python train.py --horizontal_flip=false --encoder_head_dim=16 --encoder_moe="soft" --muon_scale="original"
Rows from block 4 of the encoder of a small masked image model, named by matrix and row number. Rows with one number within an expert belong to one neuron, the router's apart. Each number is 500 + 40 x the weight over its row's rms, rounded and kept within 0 to 999. All counts start at 0. Numbers have three digits each. After the name is the row's rms in percent of the matrix's.
After each expert's rows are labels from the 100 images, of 14848, where the router gives the expert most weight on average: "patch colour" is the nearest of a few named colours to the mean colour under the peak. Only what is clearly more common there than usual is listed. The data: made-up road signs on poles. In brackets: how many of the 100, against the usual share in percent.
# router: slot weights (encoder.blocks.4.mlp.router.weight, 32x128, trained with AdamW), inputs 0-63
# up: expert up (encoder.blocks.4.mlp.up, 32x128x128), inputs 0-63
# down: expert down (encoder.blocks.4.mlp.down, 32x128x128, transposed), outputs 0-63

# expert 19
router.19 090:454513539467448495517445523444580508509469474513529416539530483578448484454524466500479498489460514436472457496506453571500448501515483511491517396514484585460476512491508549511519504548452512
up.0 101:500511463496545480436503488501481518526460546504499459544415386554521533440510507494569501495508587474434540492491446582527458482474455432578524508481504473462602533523512406577513480492439470
down.0 096:462552518523464454501425502509513559568489446484541506450500518502499511485436514534547527501472430432454478434538506488485507507566548535593473491522543495498483416588485570500491495430585553
up.1 100:491473506519502558553516534445579463468497485476532478504516493500530510458490501488536501554506487557559503463516468448490490523471506555533476610586474518502530473548486394492474572399440533
down.1 100:539538536498502449631515513490499517511399521530504525465550498479555462534470467503471460492449494484495583444488537518531530506561562501511556502517534600529502485484513482474480502532526491
up.2 176:440495564446444499499509486539478569451517501542523577499522460428471422516486495479519537492530492517508459577459542455495489487532408543508467488581415446481473512493505469554490555423538483
down.2 176:450502579545454507596467512484511469499456470559436466488429449534475506392467469580451559488534547513514510491490498430526507457484456542484543490550463470490527512472487420530511521465537471
up.3 038:458487480486527445504541541504493534472512522521583403471511487500515491469571516483412557532487526446514553474468503622500489466481494499476484486518470480572522522520447532574457426500442452
down.3 039:528563467531554504501541512509481564485514484452508513509487503519559514483536558588557564492495472506436499516538486504516498509514478509440509607535519566576436500535573510472517528503541508
up.4 096:538470533467444463552542422550487439485511457525517604497550509527533443491544510472522495488520509521590480440489496527484517462426492439549574506573506470478514485507482481490495517456517471
down.4 104:513560558561509456496504487487495565506435557491516496430450487490374452518453486484493514474480455460502497547494527485488538536513566562492528405459542508498461481481505500508509489511512491
patch colour: brown (60 vs 33)

# expert 12
router.12 094:529475521533473539508530492465461497499470479523533428455547517449485474510483564498476442504523556555498534476536502522506541459455472423472504420435502524442484555457536505528549543517510523
up.0 106:513513548577487504504563486479494494475487485528452492559507510499474555524563485511476505519528486446553581543491562640510597449499499528494519521535460447451498520543511499515490520542529493
down.0 099:531522501536471517456518506539526477396473477524526522498478470527497480583540483561510408538483582482534550528453506422528524531544481469502550553456480475427540506511496455485551535527535613
up.1 080:425555434510431504547510572521517517513475529485521502510456431505511502543479530481426566475530537541453473465469480555485548558552465609484461502457493500517507516461434498514497518516543507
down.1 090:589511444515466564421513484439499569493494450545461521433572501491515472537552474462503515513549492529463532481540561490532499525533445543476465473464485511497503514512530433490572541406419479
up.2 094:566461450506484487499530448503406508524541559448524469530537527557515479515520477546433458541511499396528540592564491488504470536448461497527434516489516518500487426475507530486454524461476424
down.2 107:509538476484493503444587532557507508486541536487583571501437446484476541496517456529427509427432503506550424416486489493417480507483549521501514505475494514487488436458503465525550508568562519
up.3 108:553469480504554487499536488503503510444417458495505494528533465460497484529515511487460433495438458473572467528478495544438521525615504528449505522560545506452489485451473475505500591492448467
down.3 098:517570513509466490503463503538540537497539529516459464492464577537475552479516498578450484547496525518486513459415531500513459482495438542473573567562530513487454456483487451493466598581526563
up.4 099:477549555493484494519494452396449528483492537482488489475539443398459530533505465516505391479499550424563477521476502534466468483487537456559550465501421447473445547520541512563505530459513506
down.4 097:576484566524535518511484523520471559580389497422532542567465512440508555469508509467439469543495481470474464452501501492480545488500540512487521497476531501467568418574489500557528595500499507
patch colour: yellow (57 vs 0.6)

# expert 7
router.7 104:522546532379465521505567498502435523521490476514442458517431534510547504469499507505506454549445520502546415516540543569483493422464519421471464571439494479498542487519542448526491492448467470
up.0 101:470528492560528452483498523564552468585508482544507545452547498553462488556553488495430521575492481495494489508463482487530483508541500446499486448488516478472502490566426601482520466551543474
down.0 098:505522451564547527518531492509532439549411505476518452445485507474479462560539503515457470494539624472483427529544440420512577521504460507409412454501503513508461553496449495452520483464505515
up.1 099:498516544496496528568501508483473515510513504504549531493489546507452430530497461519499415448559460480484485480499483423531595555467473507497597509517454516498425545482487524507506550520436490
down.1 087:495438455504480496436512503414461561498446450490491479531519484482465505514504457501496507566525485473460467485502463534524494543434579413522500565533514449444490507491567624567499472516543568
up.2 097:432500484556532547425491547499527515525563514447389471444515558543486532530492506467503463520495419446463466464539449541514508540491534461520488534551572447475533572511533475582504521511492441
down.2 087:540500557475490440500547539426574419484499492552564527535505420488486448416455479499494488544513500479446528488481456509535475502477507478494511542517421506583593527529448516530523529474525547
up.3 078:537511443547506502606411516508559463511503490449489488495433426518443539536492477511460478477532488516412520480504480503509534461492584543495455565423474428518523585517505508484505467508530476
down.3 082:508466514495517480426462495518539537596493434517524501509562456504564445567541470484482539528451523465457495540464531527586481533518461440473492482432512482462434414510487487527495417469473503
up.4 083:422520493492546462540484559535459467488547508361500480470501507565452462504478578555433451503473512424438536499502544518498509508531552494587469479499540508536504471487469533441503462526531482
down.4 090:487487535516545435536578494511546497543415407454541591491488509494522578524523478508510506530541476526438510458471536558498542496541511564480522453453497526491495490528539429540521474518523488
patch colour: grey (60 vs 33.5)

# expert 22
router.22 095:471496485525618513464557588569501514480510534491515522515495443518537554497494478490458530486468529458534488498490480433513538549457461475509468580532527488467490463497460551527427449495555465
up.0 097:436473475522527456530532482500485497557468538508480480561518459548524470465497450562517469440510457581582515553523500504467571486532536467551431418459503513418495488512488585543540581447549561
down.0 099:528444445471465504460471470492538520562575488518479508468481460502484499479503507551507513526505562511448527359461456436471504501517537540530505516481469523492426464451474472498510527524505443
up.1 117:476430476460409452511499441519455481503515508531522537509524563476471462518482448490445523513480513510525521579420552509446457551516458493485591473555460527463515495509504416481443549461504535
down.1 098:556397505562589481527491563459499566514479611520550491515500445507478557513427513432569483530547459478468457495504504481542502501471499496561489467481539486533530502451495511457513449503555583
up.2 113:464494526493481500515445435485519541491530528491518501469463428489474422493392489507553487504440496507453503479445536494510522449509531437501511439448498567466467512469464441484421498479483508
down.2 105:527403531499551505464538447488515512486503517468433536428468531472451486524428477505495555486543536538484470510505473497514449476460528537576515493477470433500503445528482551536537533529471486
up.3 118:461545516494490468492515463529447482422523441505515516542543527542497494475573484415518423567504512551530533511524526481430472513535471465418535400420527514435485500455433441563532507469596543
down.3 119:510530445536592530511577489524497528525490532500514448477523507482464434508473454429533442488562472499499470496446466583592543466516438481553513558425446503560535551427506557469466487436510503
up.4 094:508506543476503457430422556435480464516422483498491492496498528469573526531500501480590579439485527533495489472551538541468446471435559433564494518450528477474535462536452567510488559528490429
down.4 107:607480488496479498555486494477491487421606532450522504426560504494456471504463489425484561440479521484526523483472529511538520538524426515516501409596423522465487545466541389499549515544467515
patch colour: blue (77 vs 1.9)

# expert 4
router.4 097:450534541555536476429456519481553468502495446492514540465551430563501476529470493573539447461450476522522451491497551514510510553447508509477435527439481518483483475590463497474475502488456474
up.0 031:511467564421503519554426498472447519484518540587530478555488591541568573574480530500520531498444493534503513436484424528505443442465497458527508553514485478496471472448499500507460501452498435
down.0 033:530476454544498488529550514441492562524523457485468528519515524431473522480507500524469499581542498540521451533538563464468489539460553558547483471473435508523528524506549525469553565487506482
up.1 122:456500523424544524451541522479572530446505567570491485477482521440505534453567463505463462483472423455581420492486483516521551482426477484491596502445516573565471486430500527536531441513499475
down.1 129:501464478513430516532420469457521436521466464509428464498540557420544504493489515525501505500513577489439509514568523523459442498446534530413477433509522515455519462581489393566467516530460497
up.2 114:492550449513540494567476459448473520473441590523519482496437484466520488493500500487492460500577464410553534542481501418551444493563451489505505513504522494486445467505508532506510488548471462
down.2 114:493445579435491580440469556486496537492520502507551504461464470543415517517498564567512497570409581522549532520478460503535551547502507559454428490570480496449472498547518537511533534448477476
up.3 112:545545431432530491480532504554463458527530521443547510543505496522518489460458509539428558497490454488468546506477466589497488488575556525513502432472441473452504507468549440506525432377536541
down.3 110:490562551593554491492565433528454486507520484458471515476459572498399434469518503504459502534476537483511543480481507455532473565475446488498520497512475484529514556399470490485473462568504549
up.4 102:428496460503442511469492544592534467420470512517531463539520492511525536544487522511522524552546482512565483519499457516558491476430493549534517538522520477484511490531526456556547506480503464
down.4 094:517510500489465467498572473471550448505514513512467503526462517430567460479534474421517453435455434459479494543527495423512519490442449521440538516486560554474433453519497525480443492489455493
patch colour: brown (74 vs 33)

# expert 6
router.6 099:544538475539535392484554465547497473537508546505460458523505494515507430489411424530494507469512517465472503539475491514449526501480496506550559570558505451532549494492516479411444514493488545
up.0 094:499499482496557461462577452486550458452492507465456505489475424481389521582394492518535474522510452486543519466558523498434506454500504468475465498500460479471506516496532438449479472495474596
down.0 097:566532524462489438429499513543523466452473503445473507509520554501500446529463532497427492525526493407531537475439503580485443475442548460517427445464502501512494461560470513475406519466450504
up.1 096:562476544410588426466448418500531477405453445471493523517471511509499490505450485441502457486459495528520516496449498549530472498463559555523502452485488542477534465494448490473495486466507501
down.1 103:479576463547507465490541506528513486527491563502428556496496492502529464438486473454493506535484473482434460501590464388476518545502404477459547511534593482481486541482540480508464536510465462
up.2 081:491466506521500532437520536517501538406536423521498468480481468456504465517418485515540502497581430468456531462536517555522529483454478475530498472545451483433479440536533523476441566467480542
down.2 079:508489480447538560367542516468508509501483470438475516505577486525488470520513560484481575542557452485546504399542530566481503460515552480517497516568536475499495524535480463455474483527494515
up.3 086:459483481455540514465499454452535473458454449425488439514499514512496455447442540474438456454464499494547450473520463477496516508516567476491505459479484473508483567485472523502472437590506436
down.3 083:615517475489461460484472527496512482540490451529475555467566456455428553438485443539539536468510449536437529482478479522523514565471437477460497542483517543495566423513464483559446528520459497
up.4 107:436459504462510549488544499462484529465470497471586533499555538458544541523510484434511534591489449497528441479493505584530486515541537465487464460538541528492475528497484488565478572481509515
down.4 096:518521457529495471467444471518492459527543479555533466547434544534471429513517512532534513442484485554563464588459490518503517516545485524522526553550446518491524441466504505524458466537603572
patch colour: purple (92 vs 2.7)

# expert 29
router.29 095:522494533458463447504518448510540471477486488517481505477519461463488467497549482536456474495457479453542491531473499541441436535489396466437584443479521542478447436474506383491553502554519490
up.0 094:469498490441580486505504480517503412549452472505470490504513479545488532526483513554525476554554461479523535514500453583429520439545512523501522511504506533483462576500478462528422529554492467
down.0 085:526496494441547509518494514422504457488450461540565483433521470483465486530525454460518490582507495574553457503455529475529548489486473478480530494511505531541480536488487428493475524494468507
up.1 083:549528477409531507527523447553539550525567500415504516518485445425565562451486528528518497453380490497487588475516526441503532532434515508414488508511497494532422535507516498571554550496459483
down.1 094:464417504522468456536472570530548467523457512479582537523565552497459459532535537558539461488439494599550527579482511472494486527463434489563513476443487519516507560473501491460516416503480486
up.2 101:451461494482486453457506497502453553529527528520464559497512515471512459553527461557545533508460569533528601487532457466458529567493522545488477440552482570461460480483620532472468518521455552
down.2 095:424538556541498537477430494458463401511487463469575504493388497533526488490484520490534513504487559550516488546468503500540506439581556480510481466502496480371562477507512532509528489461510519
up.3 109:467515476517587537508519511488527471497490537504534516527489549522521463493430515473516502475488428532484527514458480493535475467436434516500497578551448452507433467559503508514468483442446539
down.3 099:543459567515441494530434534465462501520542528479387464386586490494501511521501453459500481434503521511492491471497544503523512438449401490451500506546540508574519478470471467523509543537470498
up.4 087:480476489462545504579508624550513539543587477482511506596547490482532509549536479528479517484556433438489508462471538467440547453460460559490429569482511485514493439504509567425423565438516531
down.4 101:510498467511473528507484412435467561525496531423465488503573512538572558493522512510468583467483456544494490488514565468448536435458579487518510541459514524539481531514533543463522468479518495
patch colour: brown (64 vs 33); orange (30 vs 1.1)

# expert 5
router.5 096:560502486454513445521452545527523559491488506515496535458468435513529440529520555585543452539542451497556358532608477501448543439534561473496558529552488498558457507501514502523511575491501494
up.0 041:464424509424545517453521436455531532538456446498542545509515543479517504482480522471491471517497538478497521484493523526455463455497446464464436614462536464518504436479460436494542462512482477
down.0 050:530554497519542519476453447508539498501530492484485510476467450480536552516518542452517495493458489554515436520526503452494472487427567441464473450490526439567501440538514531523475454509558501
up.1 039:526521532454500489510522514519569542466453457498552469445496437494543496464475564457469549521511494471530484428488479565509426508465534399490466541528451498480497444548530441461519485524465460
down.1 041:481424493571493505485511461511512452481466499426466477472497441536512536449519576433519455492443519459453454573493559449475558475466509460511486483488508459524535545452541538421451440459560515
up.2 109:448537513474514552533480540480531524444540497441522505520491469478560483479539487511524507429568560517485551559490461476483495422408462556551483413495520534505536441545532483394528500546530480
down.2 114:515490554540526512454489543444493512508540526519501509461602475522417585479498500482457465463475527494493384516494470492493498497564452480432490513539543455563516574428534546470439447426536510
up.3 117:489547515457538445434542508506562521488529566486544477459495515417392474512453484565495521487421437490500499523424427448501544464466518544438557533441507484523494444529571513496480425521477459
down.3 106:469521524495439550494367458433473497457506471545509511498454402543499508537514508496507510491472580488456534485494516485509521504514424558469494492497537490448505516488559477597565492451510567
up.4 104:497546479536502543501426471477552541472491516510427524466469499498510497512503480505627549431500435582488573435546510466534497493525420452498499571485485483524480544480469467434431487552585485
down.4 100:539504526503474532507563500523427471486469509402546487569511458551456485418468482508515543516444474456471478487495535521496527469550509506434522530521514446496486490474546572537519478476510509
patch colour: black (52 vs 11.8)